A small self-supervised audio encoder (BEST-RQ), trained from scratch: layers 12, adam_atan2 at rate 0.0016.
Rows from block 8, named by matrix and row number. Rows with one number belong to one attention dimension. Each number is 128 + 32 x the weight over the matrix's rms, rounded and kept within 0 to 255. All counts start at 0.
# q: attention query, key and value (stacked) (model.blocks.8.attn.qkv.weight, 480x160, the q third), inputs 54-107
# k: attention query, key and value (stacked) (model.blocks.8.attn.qkv.weight, 480x160, the k third), inputs 54-107
q.49 [136 143  79 135  52 213 134  71 213 154 103 146  73 105 148  82 102 116 116 132  80 145 141  70 107 120 106 124 115 202 176 120 161  95 101 114  25 146 181  89 140 125 155 132 125 147 158 172 130 121 136 161 111 153]
q.50 [164 138 116 139 170  78 197 147 107 158  91  91 122  97 114 122 173 155 122 175 146 104 140 174 162 181 119 118  50  58 108 174 133 133 146 113 180 128 127 143 110 162 158 105  64 139  83 101 132 146 150  60  71  66]
q.51 [183 134 119 135 157  97 179 182 195 181  75 120  43 105 124 157 126 122 140 154 113 176 204  99 223 141 155 116 124  64 168 152 156  84  84 112 106 154 135 120 112 131 116 127 140  85 147 112 104 138 166  42 116 120]
q.52 [145  87 119 161 157 179 195  57 196 116 100 124 135 113 143 111 131 109  81 115  60 146 141 163 164 140 118 131  89  90 107 159 144 124 133 134  96 119 149  76 115 125 162 153 163 135 127 134 145 118 116 143 105 104]
q.53 [180 133 155 112  82 122 144 167   8  70 148  68 176 156 116 118 191 153 109  90 143 111  83 130  69 106 145 123 159 163 153 100  93 179 149 130 137 131  71 115 122 135 160  92  51 190 128 120 109 125 124 111 142  92]
q.54 [ 92 133 117 103 145  63  75 196 214  75 167 147 134 140 162 114 118 154 147 162 129 108 132 133 100 146 107 115 106  44 131 146 131 139 161 131 161 133 112 210 131 123  92 117 207 108 104 136 173 147 128 161 166 192]
q.55 [153 103 122  83  89 151  79 147 154  40 165 104 122 124 130 114  95 131 115  85 128 116 133 159  99 109 109 150 163 107 140 144 116 157 120 135 132 131  66 174 137 101  96 127 226  80 122  99 185 113 114 164 164 145]
q.56 [148 135 117  92  30 184  89 116 162  93 135 154  70 156 125 108  80 132 137 123 167 100 157 101  71 113 124 117 146 171 150 120 123 139 129 133  50 146 140 129 162 118 177 110 128 146 132 141 174 111 143 169 153 175]
q.57 [127 145 165 123 153 111 161 135   8 125 151 103 178 131  97 135 151 152 142  82 132 121  66 155  97 119 127 151 158 175 117  91 119 160 119 118 161  95  96  96 140 139 132 120  71 128 105 112  70 127 119 122 133  69]
q.58 [ 38 132 118 159 119 127 105 148  87 154 131 144 135 152 160 148 113 129 154 154 124 120  95 109  95 143 156 173  86  85  74 114 137 111 170 149 125  93 201 126 137 130  88 169  70 221 119 154  83 119 115 183 132 148]
q.59 [106 114 134 142 109 184 105  72 158 154 121 159 113  98 122 118 112  84 110 121 106 164 138  86 111  91 104 134 138 116 110 137 162 166  85 128 108 135 174  87 153 138 107 156 148 166 169 126 119 128 112 136 112 182]
q.60 [133 139 121 150 159  94 132 171 106 147 108 104 103 113 117 122  94 131 154 117 106 150 103  72 159 134 177 148 163 205 180 101 109  91 144 110 151 150  99  62  93 109 139  92 130 126 135 146  76 146 138 108 170 109]
q.61 [158 104 123  97 110 158  91 138 122  67 154 122  94 177 118 152 147 131 139 106 135 118 144 125 115  96 125 113 157 107 144 137  97 148 109 147  93 149 110 218 151 103 117 129 234 106 165 130 148  96  96 116 156 183]
q.62 [120 125 110 131 105 180 128  69 210 132 130 135  74  97 117  99 113 101 126 144 165 132 150 116 140  86 113 107  66 104 138 157 191 121 125 145 126 150 163 103 161 120 129 129 129 150  99 143 127 148 124 135 112 159]
q.63 [112 136 160 136 158 169 122 106  26 106 137 127 194 175  82 153 134 114 122  77 112 121 103 175 131  86 129 173 205 178  99 113 114 124  94 151 140  79 126  91  96 118 131 173  98  95 164 102  92 124 111 116 117  88]
q.64 [172  78 167 115 141  77 184 136  64 119  81 103 104 128 124 154 103 121 143 126 156 118 143 136 139 165 128 121 173 130 108 123 115 152 133 106 145 131 110 143 149 129 151 104 117 100 124 137  86 108 146 153 134  63]
q.65 [ 98 143 125 106 127  87  90 183 169  85 120 172 115 126 156 108 108 143 185 157 187 140 148  99 125 135 175 120 149  73 101 131 139  99 103 103 163 137 172 127 145 122 123 106 161  86 123 102 188 142  77 148 116 105]
q.66 [132 139 119 119 103  56 166 112 102 115  94 111 118 144 114 130 151 141 152 172 121 111 108 136 151 165 146 126 156 114 124 103  91 118 154 119 128 128  95 162 165 160 153 111 113 166 127 120 110 139 174 175 160  86]
q.67 [128 114 110 109 116 153 169 143  52 103 161 116 169 107 154 160 121 128 110  67 116 143 103 148  50  94  89 110 194 164 137 129  95 145 133 157 123 137 102  93 118  95 209 129 160  94 128 136  85  75  93 152 136 122]
q.68 [132 143 118 142 175 111 176 161 131 113  96 136 116 155 146 147 133 150 134 125 110 105 141 124 143 152 109 110 189 164 151 141 114 117 130 142 151 127 117 114 141 122 126 137 133 122 153 112 108 122 125 140 139  82]
q.69 [172 144 145 109 114 185  78  84 162 185 142 143 143 116 126 130 167 128 135  84 106 127 122 109 132  97 140 124 131 161 168 133 139  86 147 119  89 167 151 103 140 114 110 122 122 127 177 131 119 124 125  73  98 164]
q.70 [ 71 143  87 160  84 182 135 114 131 153  73 129 115 108 129 148 137 117  93 210 108 136 117 121  91 148 146 181  78  42  93 151 131  73 105 138 123 136 215  69  87 170 109 121 107 172 115 183 142 120 131 147 181 130]
q.71 [121 111 111 116  98 159 156 176  58  58 134  97 113 178 161 102 136 131  93 113 115 123 104 170  49 170 120 170 163  77 146 155 146 169 128 149 110 120 114 167 133 127 117 147 134 168 119 200 124 109 127 116 152 117]
q.72 [191 117 118  92  72 155 147 101 110 106 119 113 110 129 144 133 144 143 127 108 155 110  79 116 108  93 136 117 144 160 184 105 129 157 134 159 119 123 118 137 171  87 196 117 125 132 170 133  83 139 167 121 137 140]
q.73 [ 95 151 148 154 178  89 187 114 112 198 108 148 132 103 121 130 126 136 156 147 143 144 137 126 190 144 117  92  93 179 117 137 145 115 141 131 139 119 128 124 148 124 106 140  74 129 140  84 150 140 158 122 123  94]
q.74 [124 127 139 139 132 159 123 102 157 197 126 112  96 104 124  66 130 125 134 100 140 167 109 117 113 121 154 152 116 173 136 145 151 101 110 123 116 131 137  69 101 106 106 140  71 152 118 140 151 138 120 101  90 129]
q.75 [123 105 106 111 126  89 212 140  42 118  70 117 112 123 121 174 125 151 111 155 159 122 117 133 133 159 123 149 155 127 120 130 117 128 151 134 178 133 109 150 150 122 147 119  63 132 130 138  78 126 166 172 151  94]
q.76 [137 130 133 100  86 162  44 168 185  77 141 124 102 141 160  95 157 116 109 111 117 129 124 127 122 126 149 135 102  64 147 111 137 126  96 110  96 128 126 169 115 120 107 132 181 148 113 166 182 152  94  79  85 147]
q.77 [142 163 152 151 211  87 197 158 102 166  90 153 174 125 120 159 142 143 117 135 108 145 171 125 218 153 106 111 140 143 141 141 129 117 139 130 138 142 128 120 147 143  98 157  66 133 142 108 109 154 168 100 132  81]
k.49 [ 87 144  95 112  62 176 139  52 196 174  52 126 122 137 163 125  94 121 129 119  57 139 120 107 137  81 155 122  81 139 188 129 136  79 172 134  60 133 104  67 125 122 146 141 130 205 195 145 110 133 130 156 148 172]
k.50 [136 152 152 144 178 155 192 170 148 149 222  90 146  95 107 101 156 129 114 194 155 132 149 149  76 150 115 174  83  54 114 115 167 165  78 127 140 132 148 119  68 140 126 154 106 118 100  96 122 122 104 143  92 114]
k.51 [167 194 139 117 134 126 209 145 165 164 140 141 116 150 144 123  79 121 175 172  65 164 201 113 165  73 102 121 127  49 127 162 223 131  73 123 126 112 100 125  98 155  82 192 169  86 146  85 129 121 157 107 156 140]
k.52 [154 134 161 139 176 117 188  67 183 132  58 120 166 124 154 108 138 126 119 202  14 147 127 210 207 108 117  93 108  55 142 150 145 146 153 133  95 140 104  84 116 183 105 159 115 151 129 134 124 113 132 138 107  61]
k.53 [159 111 135 155 106 144 103 173  52 132 118  81 135 131  41 144 166 143  63 109 176  99 154 104  71 144 110 138 124 195 144 115 124 136 143 138 134 107 118 112 101 100 215 124  78 154 170 108 122 114 116 113 201 151]
k.54 [112 120  99 115 138 118  84 209 188  76 172 121 145 128 162 135 161 135 159 118 179 122 122 108  99 131 127 152 140  64  93 120  93 133 131 132 147 155 131 211 155 137  77  92 231 115 104 135 166 133  98 151  94 150]
k.55 [144 118 137  96 119 140  87 142 141  97 181 129 125 159 110 157 132 133 136 141 123 125  98 142 112  97  75 100 158 115 149 134 167  99 147 129 155 152  89 193 125 125 103 109 217  90 124  94 188 104 122 219 132 135]
k.56 [101 125 120 109  73 159  81 123 113 148 158 152  94 134 121 129  81 155 100 110 150  97 114 129  91  60 153 111 120 176 156 112 170  92 154 160 120 127 112  82 144 119 171 123 135 162 183 120 149 122 121 169 146 188]
k.57 [154  96 142 134 156 112 143 152  54 131 161  92 159 135  84 107 130 111  86  77 136 107 103 121 103 181 142 107 161 219 127  95  88 146 134 132 141  90 125  99 103 100 195  96  83 123  99 113 108 125 104 139 122  77]
k.58 [ 71 128  76 141  93 123 136 166  90 106 102 165 166 105 157 160 126 118 138  96 147 119  89  76 109 172 185 135 135 108  72 108  73 153 147 157  98  91 179 108 165 136 141 123  94 201 120 137 126 144 106  94  88 154]
k.59 [136 119  93 105 114 176 122  72 140 144 103 123 111 122 155 147 134 123 166 112  99 154 105 150 202 123 133 111 114 117  95 148 116 119 128 102 137 146 162 127 167 137 131 138 135 153 150 191 139 103 151 128 104 146]
k.60 [126 139 161 192 143  62 144 131 138 113  99 137 151  95  92  94  67 120 136 105  97 121 156  98 138 119 150 171 132 180 142 106 158 125 120  94 131  77  79 115 107  98 171 186 132 112 149 131 154 141 153 146 172 154]
k.61 [148 111 115 123 122 129 103 144  94 132 137 113  60 170 136 165 149 142 149 125 162 115 144 129 143  77  82 113 157 116 115 157 122 124  93 146 148 152 134 193 172 112 104  82 163 102 152 111 141 125 110 134 179 163]
k.62 [110 112 115  88 117 182 142  63 188 161 177  95 117 120 115 140 124 113 135 182 157 126 137 141 162  52  96 122  66  75 116 124 176 123 155 150 141 141 125 122 117 144 121 127 174 167 156 157 143  89 105 146  95 150]
k.63 [190  99 136 117 141  95  87 128  21 137  77 149 158 137  97 138 113 137 119  96 109 116  97 163 139 185 148  69 169 195 108 113  75 151 136 101 148 102 145  94 133 113 165  91  61 108 101 151 114 137 148  96  95  49]
k.64 [171 148 160 188 215  64 133 174  88 122 129 100 132 134  62  90 178 140  99 151 115 103 150 194 117 105 123 160 164 140  95 120 160 113 132 139 178 141 116 145 160 103 134 143 130 126 128 119  86 171  86 145 102 127]
k.65 [100 153 164 115 125 124 103 157 163 126 181 162 147  78 192  89 114 158 117 117 153 142 113 132 104 127 142 117 152  94  74 138 185  84 132 130 123 156 113 160 150 126 111 145 154  83  66 112 177 142  73 204 119 163]
k.66 [114 170 178 150 163  81 126 177 123 129 141 120 103 136 130  69 181 149  80 180 121  98 110 151  80 146 137 214 144 142 124  92 168 104 143 121 149 146 106 143 193 136 148 124 103 156 141 139 110 190 108 169 134 162]
k.67 [129 109 120 121 146  81 111 128  29 106 125 126 175  78  91 111  92 144 132  91 122 158 106 176  92 102  85 116 180 142 105 161 117 140 140 143 166 122  84 156 149 101 190 128 112 101  91  88 105 144 145 150 101  79]
k.68 [147 130 172 169 151  63 159 139 114 124  78 113 142 132 106  86 162 134 119  78  74 120 132 130 132 158  88 151 185 164 131 137 140 129 133 120 119 140  80 123 176 100 136 154  98 164 142 139  89 152 118  99 109  93]
k.69 [142  96  83 131  68 183 146  55 147 161 120 143 120 159 141 170  81 133 146 107 149 139 126 110 185 127  92  99  99 170 196 137  96 123 152 141 104 102 137  94  92 144 159 142 140 120 164 107 115 105 172  99 161 137]
k.70 [ 92 125 161 112  75 163  94 151 142 124 108  67 125 154 181 139 132 129 104 179 107 140 155 126  81 185 154 145 115 119 114 126 125 122 169 114 134 121 182  70 110  99 143 134  90 174 112 143 151  98  86 157  88  91]
k.71 [169 140 162 127 150  77  62 232  94  56 149  84 109 162  96  98 170 115  99 134 118 149 155 160  73 136 132 133 172  91  98 109 101 171 110 152 162 127 158 184 135  83 127 131 141 152  87 147 109 153 136  90  65  89]
k.72 [185 122 146 154 102  91 111 138 108 127 117  64 116 133  82 150 120 139 104 118 142 105 115 156 116  75  63 144  95 174 161 148 114 115 138 159 113 173 138 114 178  97 135  86  99 141 147 152 116 130 152  98 181  96]
k.73 [ 80 134  85 161 107 175 191 116 133 187 114 149  96 154 135 136 143 136 113 109 122 114  97 122 176 155 119 152 105 155  93  94 108 145  92  96 100 103 107 118 172 154 144 149  95 148 164 139 106 129 126 138 122 193]
k.74 [103 108  69 127  90 182 140  91 117 173  91 171 102 138 137 128 134 129 139 114 146 154 129  94 164 142 153 132 130 159 126 115 107 142 135  91 120  82 185  72  79 150 113 131 112 132 134 124 130 116 134 102 118 161]
k.75 [135 169 178 172 137  90 136 179  62 125 140 110  99 115 115 102 179 137  78 172 120  97 147 163  69 123 101 186 122 125  91 126 133 131 150 133 131 174 116 119 178 108 193 100  96 139 129 162  87 179 105 165 126  97]
k.76 [146 157 113  97  96 187  97 155 217 109 142 112 144 149 153 127 125 129 128 170 137 141 126 109 117 124 129  90 117  70 122 138 127 103  86 168  97 140 141 170  88 135  76 110 217 125 108 117 189 113 144 127 125 149]
k.77 [152 130 118 157 148 127 207  92 109 160  39 120 114 160 132 176 167 144 105 117  84 134 107  97 193 127 151 116 146 149  73 137 105 142 119 105 122 123 118 125 132 184 147 182  66 158 167 131  49 134 139  82  70 150]